config = dict(
    noise_aug=0.002,
    n_mels=80,
    encoder_norm_position='pre',
    encoder_activation='gelu',
    encoder_qk_norm=False,
    encoder_parallel_block=False,
    encoder_positions='learned',
    decoder_norm_position='res_post',
    learning_rate=0.015,
    weight_decay=0.09,
)
Rows from block 3 of the audio encoder of a small encoder-decoder audio transcriber, named by matrix and row number. Rows with one number belong to one neuron. Each number is 128 + 24 x the weight over its row's rms, rounded and kept within 0 to 255. All counts start at 0. Numbers have three digits each.
After each neuron's rows are labels from the 100 clips, of 14848, where the neuron reaches its highest value: "top examples" is what is common among them. Only what is clearly more common there than usual is listed. The data: strings of digits, spoken by a formant synthesiser in many voices. In brackets: how many of the 100.
# fc1: MLP up (encoder.blocks.3.mlp.fc1.weight, 768x192), inputs 0-63
# fc2: MLP down (encoder.blocks.3.mlp.fc2.weight, 192x768, transposed), outputs 0-63

fc1.170:129114142146153123118143128096142139144091094144110096133106155130152106130135137114121093137116110126140163128078094114121128115124097141104108127138140080117164096134091126084115140144171107
fc2.170:138147111129133125101168198136108154123104110099168135132122135135145132070143130121082137127138119145133121117145149122098127106154138114138070136143116112150110138132101140164147105116106115
top examples: "three" (99); voice: deep voice (64); first digit: three (47); last digit: three (30)

fc1.637:078115096129099156106108138150152138122101099180073103133153124139138093109117169168098121096165139126123103105124136146107137151102124147143111118132155142114113116169150117126089110111147082
fc2.637:114152112111104112122105139108114110174139159157093135136118113112101156116121118155128140098151095104124117144092090143161131116152129117150148082113124169138137113137073127132126147138157117
top examples: "zero" (96); voice: low voice (61); first digit: zero (35); last digit: zero (27)

fc1.742:101140103136109121144091131162143151106170123114074103127144122198127127129143115167135155105122133163128117106098108077115147124093129133166065124116131071124153092097134117066113131104131107
fc2.742:104151130149141090145165133103127146153145080128136097121112110101099181139122130127109161145142159127132110144166148107130129157125174113084138107131118142127141086141076129152147096121119154
top examples: "six" (83); last digit: six (41); number of digits: 5 (40); muffled (low-pass) (29)

fc1.409:128128135124121138142150148151111132128163129133102108128129112115134128135131158131184118115144118109189086112122086075117111134129099152136127126127115118143144127132137166179140108109147140
fc2.409:151101126163131134092123131094129123111121124152136156138121130154143141140170085115072127135128126169103156147138113135112152109105121150139106148154123154138135140117127126128114109132097139
top examples: reverberation (81); voice: deep voice (81); "six" (57); last digit: six (27)

fc1.471:111131135125113125116102102129112137119082139099140154147134128126140118125133120121134154161137161106081124107108160108144142148116098112153184136139134158147168078105125129114154135113124133
fc2.471:103143101141075163127120117170132128121139153135092162164140129124128134118064096133108139116135100098136134102126079133122105091106050116135124120108126130065097124114102125088121091119120124
top examples: "seven" (71)

fc1.290:146117152157118106134098106138122110119116095107151140108127158124140096131120103148119084174111078122141107169103154142123113075137125119126160111111109128165154134110092109133106153100099121
fc2.290:130094138127114143107169125126123116154139143177086125104109114153133148134127118100113139125141127133160147128121086142112123132092157152131124106110156083130072133104147095154117127130121131
top examples: "three" (83); first digit: three (36); last digit: three (33)

fc1.560:147126111154150145136127162106168107144164166080153142138143144101129168115115166107151137125125142130121102117138135116123113175126101096115088095076142124106100112119135116108098087112097121
fc2.560:107158163114115121128134123141127163140127142102099116114138110128136080104154112114139104133112114145094141117111083153147137092118084134113124129191125158119141173161126118130139135119145129
top examples: "three" (98); voice: child-like voice (95); reverberation (72); last digit: three (40)

fc1.18:126122199151054104128125166187126109154167131150111156158122123113125164061087122162153130139118146131108119116145132123119137157118140131125133139137123096145073117151129177125106126125109106
fc2.18:146133073132139124135152103107150111168108118096144079090139111115134128170121110150145095141132138149142120116132154154111147155160115147123094075098137140075135134133145054099163149132104146
top examples: reverberation (92)

fc1.352:162140120144107162090145083143161117136130125100157093123142142126090122125129142129149111157147130111157115157130113148131163094126128176095084131081081107157119125153123127131142116116174128
fc2.352:152093113151131081158163116161144148127129154150129130101092128142151148128112161158127135079137134132123107140103136092140138141121139111126185098141130120102201128132147138097115154136109158
top examples: voice: child-like voice (85); reverberation (77); "zero" (72); "seven" (56)

fc1.20:150127137096117116135101163134125135093146103126130118106130094174178154165147125129147157144104112095117100136096135125101166093141151137164099104103112109110167094085123064090143139160156117
fc2.20:133156156119111113101146092147106141132128082114122150192158137115152140118128160143184123124110096094196152112147139098144132114127139121110119140142159122145120083136158101097102114154126156
top examples: "three" (75); voice: low voice (53); number of digits: 5 (50); first digit: three (38)

fc1.121:139106129114160155124119141173146128099121148114128113117174116129115082135100140144136164129130145145087125128120125136170117127061110109090127110088127132100103117145098052128126112107105159
fc2.121:138113135092108159146162146126178119109124117154095163124098127128085150148122139104118108109094105073177113122131100139143132166155156158171112134168133108144121157157140100096200164133108142
top examples: reverberation (90); "four" (80); number of digits: 5 (48); last digit: four (33)

fc1.271:148082075133097111102139154144119139093171119126171136155088121150112130088111111158125141128109157126128134153128120111102111127056063118106145101102133109122121127091168147123127103117099115
fc2.271:148155110135128120134141092121142136146123121115112086127123132141155128119144136115112108132112127166140108110146127108119167171173205114178140181132131132125120149139112089107134133129162115
top examples: "zero" (53)

fc1.517:152142125114118147091129145166121112076126104160090136131124115129138152108120144143141139107143182117127128122167093142115097112118121155102110179161113101127148124167115117127135120137128122
fc2.517:136149137129146106099155114127131139166089109111160155143162110111120102154167135103164136150109119145132129124126127119121121120119105128136132107122135133128153129082132131135120076095134104
top examples: voice: child-like voice (73)

fc1.293:108072121097121165101149114118115140146159135100140118116088147136113131090180111107138123094108131141143107169149079116082105149156148124117186105175138132120140106122146165127121092097141126
fc2.293:116159153134114146128115144152128066169099109112127125158172062160135124176127151126120187154118140148118158092125119100148156112088107114117130119119137104131136115139142101162173134115090139
top examples: "eight" (60); last digit: eight (43); first digit: eight (36)

fc1.428:152135100111119103104089122140116124148115131073155151116133129110120166122144131154154114097090088113107095172129142131122193141115134134120108150144098117136140163133184117120119139135193154
fc2.428:142120140152144095099143079134089139121128166155093083115110127152113090141089114115115142158111155136186133126112118161151102119107151122147129144120134129141112116119106181166148146104124116
top examples: "six" (58); last digit: six (40); first digit: six (33)

fc1.145:137119098157131152105120097137094154090150129125145093142107138113109124109126107108087170141149135117113120124138103094080174139153116094127120083096133169130116110117146118123142147130127119
fc2.145:096118091140103127083110156073074101131138089133132126112133113104109155147063122105162146130074130155129158173128143114107189152134114115162134100147176110119111112122111103104148153150090119
top examples: "six" (61); "seven" (52); first digit: six (29)

fc1.475:125162160132117123093120129102119181148131116157153121130168120126138119154121093090160131135102113101157133124138158079132130161101126165113130121098146175140106116077139110104136167169152073
fc2.475:136141140108163116149107107147142126138138178095163157141106099127157130097132160148121117127095115113102132141153114147117101134158144118149110126155129133139106110161120126136139091102131172
top examples: "eight" (86); whispered (43); first digit: eight (43); last digit: eight (41)

fc1.78:115121094116095138108126098136115181098136085134142126142137162096107133161088129109124097121115131112137136141140087183147095131154124131092105123161106139147146097126121150149178134139150155
fc2.78:143129133097167115139124119145109104109141107151144088117092133082196076096168125169159130168149132161121134111123171124122172152149095168131124107145134130123121128153135127128122076123149114
top examples: "seven" (87); voice: low voice (70); number of digits: 5 (45); last digit: seven (30)

fc1.97:124174134120131091119137128155151094111141133129090143118120166156144126162112109117142142152171124147128130130149134108150150131165139132108140155149154093120134107094117125090157125121095138
fc2.97:132126149149121135094128115107112189113103135118142133125122113099134140120123147086092176105127173112129145186131093134151119126139129143136088148117086152159121165083158140142128119136151126
top examples: "seven" (59); voice: high voice (57); clipping (52); number of digits: 5 (41)

fc1.180:141111124147131137139111098163122120080087176116115126142091086101089109119125170134067120095131138157130112159126085127149105150127142101154114133076151109158157149133125129114100127129123168
fc2.180:098149130103168118152104187088110119130144104117139133127114152139141139118137169168158106145131115111108132114138154093088133140100156155113138136150142162111078150108129129145198117103116136
top examples: reverberation (61); "three" (52); mains hum (34); first digit: three (30)

fc1.633:137119184139112086141110138085084190142132134102133118119123071139100125092152136113117181115121121152106148118113061131136109160131160100116109179116107105120121128144121168140140152138083189
fc2.633:156196141108125167106099085131146181177120139134135176131153129110127085179101158102111099177181174125130123127145153101131116112143143114119112122120121121114134115140085090071134113116118120
top examples: "seven" (96); voice: child-like voice (93); reverberation (81); number of digits: 5 (52)

fc1.111:146100109104153141130115134135177139090178160115130142100173138114097100152130111114107127104138170125142116123108129108171143140127138112122138132114105144120085118151135169133134109137132142
fc2.111:096149128140123118114137154155105121133107111155157181147103141154102174081125169105107156188096094107166133133139133107107136142091131068131111130141131155160131088090127080140119102167146100
top examples: voice: child-like voice (51); whispered (36)

fc1.541:137160134100162148110156141120142098104164114124084130144143158146102161115137158133116164095114140150102134056087128116113077080166104105125126139135053114135114123161109141150112136107133122
fc2.541:126171090159127123138085140113129107130111136114213116092083130119117125139096133142136124156156109055111106184115140131152140137104160174169132109145154139079113158125152107150124105105139144
top examples: "three" (64); voice: high voice (54); last digit: three (29)

fc1.339:135149121107122130137129136131116158135118148109182119137139112133112144098070142099109138154164116127141127091116138113112150165119133114118179146148139122100124105168097119118065123143163126
fc2.339:101083116111130134114147142129130095109122116163108120111085127135127140119170126123150115100104151122138129132105130148122122097124106127128121126083128106115100115126121159123184137115122125
top examples: voice: child-like voice (88); "seven" (70); number of digits: 5 (44); last digit: seven (31)

fc1.731:133119164131117098116124116143136128117150129156131131156184111145116123106146105110107148138124153138135106183119120116097097136105116109171100144108155132087132115149089135140166111109130150
fc2.731:157161074099129131111117117159128173130109143124151119115118181165153142118113100125143127123096158114119136087145119124111143128130136098165152124153097150140144112089190126162111104138131142
top examples: "zero" (99); voice: deep voice (82); last digit: zero (43); first digit: zero (37)

fc1.255:185142126146150114111140113106103128110115163107144139083117094143123120117090136137133156116130137109119123134150108148119137123137094125115084170140165140167101156180135161134127081134134152
fc2.255:087155156084132134145086150118154112162135100136138111121148124088109094159138143099134102136121142133127098121103094135114092094108147159111123092101133147089101098108119140116131134131155116
top examples: voice: child-like voice (91); "zero" (78); number of digits: 5 (42); last digit: zero (28)

fc1.489:135097142158112157105122138128131130147150135165117135127139180117130111133153138115144133169148120112107100183079123148079173098105121117146141133154127103131137076116169115126104085104084130
fc2.489:142128101130089119152141127161122113154139114102119114115105114144136165084118121128092144100083119143093122134134113113115153124110131109192096160105130109102095138118121118150127121123145161
top examples: "three" (97); muffled (low-pass) (73); voice: deep voice (52); number of digits: 5 (46)

fc1.136:181127118125137133088106169116145151129127142136146128108158142140130139100096111132094134125107100148101137134092174156122120144116118111107176156156143101115118088129112154117118096125155122
fc2.136:072128131119118113124151092170067108108080128145123122152099120118137146125130117095132125105175074102156118118176136104120165122159109117149156116120157130126144129113114131150100183123089130
top examples: "seven" (69); voice: child-like voice (56); first digit: seven (25)

fc1.760:111169164125146100106084115139151107104087152131143142143139086117133157155122128070098131167114117106117151140156094120148096116108166111143117129108151114142122091082152127138126128121142146
fc2.760:122142135097155112130126089152146162132107126135170156163139109096093102113179163142117126125099136101084109141132118120138109153113105136072135161146102123161163147113104110132111091122147125
top examples: voice: child-like voice (84); "seven" (59)

fc1.203:122146142101128147097115142128110150131089087149146095136150145109127143124169072130160160153107139091111098157092173108166097139139148102144112109130155103134159104123141124112123139115116137
fc2.203:097148092130124087122141100094114137170139115117103147116111104148140116106112114126089122128149139123153139106116122150093156090146098124124157134088136104099145139090105135133135107149133105
top examples: "seven" (94); voice: deep voice (62); last digit: seven (41); first digit: seven (35)

fc1.134:107149130122122185119140115135127066081128165159188125146117110106123120134125117129127109144106122092150112106132094110167088153152135150126155132133144124144141122094103078146161153154175144
fc2.134:105123084133105108143134129109139166131142102129094130144148146144156166135150112171105111114146141163133160166120148100112155093164132093105090109117046141135123144163181105126093138106115136
top examples: "zero" (82); reverberation (77); first digit: zero (37); last digit: zero (33)

fc1.116:189105133125175141084074155105141126135126123140161098128131117134161197115091133148133115112110137144123108106111133139132100088147138117164079117116091129128133129118100136126108154120126112
fc2.116:102142153123156077130136111102152098119149107095117141136119162090114067122138110152146160132140144148122100154167137102110151171137133146077148119142161153112134146137146105160108104112125147
top examples: voice: child-like voice (83); "six" (60); "zero" (58); number of digits: 5 (41)

fc1.346:161123121147151108163067105102145114136118137117133162150106147138120123150138099138144137128168135087162116130167140120137109135111150183106177149122091094116104127120172112116153130112127110
fc2.346:114122122113123079109199148140142152143154116145111086121155153105134114128113152152117107160108175177100130148108149106125133110178149124097093119080139121137135134145093127141116139169134143
top examples: reverberation (84); "four" (79); voice: deep voice (50); last digit: four (38)

fc1.109:144130148095123099157090111093094110117158143146128140178139141106149100107153139133135159123137081091103103158094134139129145103110155141184150141144132083133116135124135131108156152088099145
fc2.109:131143077126140158130117105130166146132060144109123162165135162120115106101107157126174092116136148125123160134146119135113103126112128119134099106130190134140091115074115120147093100155101115
top examples: "zero" (93); voice: deep voice (63); number of digits: 5 (40); first digit: zero (38)

fc1.185:133142121106122121087113138139135142142161115132151071085113140126101095118114138134140125131140132135142079165126126150133141106122103135084138113128124152166171125125100107092168132135156133
fc2.185:104119110100124122110106101131106134080090114131136142149108123115169146159100155117147150142140110171148167127130133134098160165141144109157130127165170053129126158136106153123116091101116102
top examples: "seven" (92); voice: low voice (56); last digit: seven (40); first digit: seven (36)

fc1.498:091123143136130105117115084120168103121188103132149126108147118135118115133184137068152125078110117141125124169113130146108125161109107127088114169128137092117184154134098134135129126123124146
fc2.498:137156075121097102088149154151132125121124163157128106126165133127105114151118111168080127135165142161113143044156126081130128092142147109169103080097120128145116114128165173124097138172101172
top examples: "three" (57); voice: child-like voice (50); number of digits: 5 (43)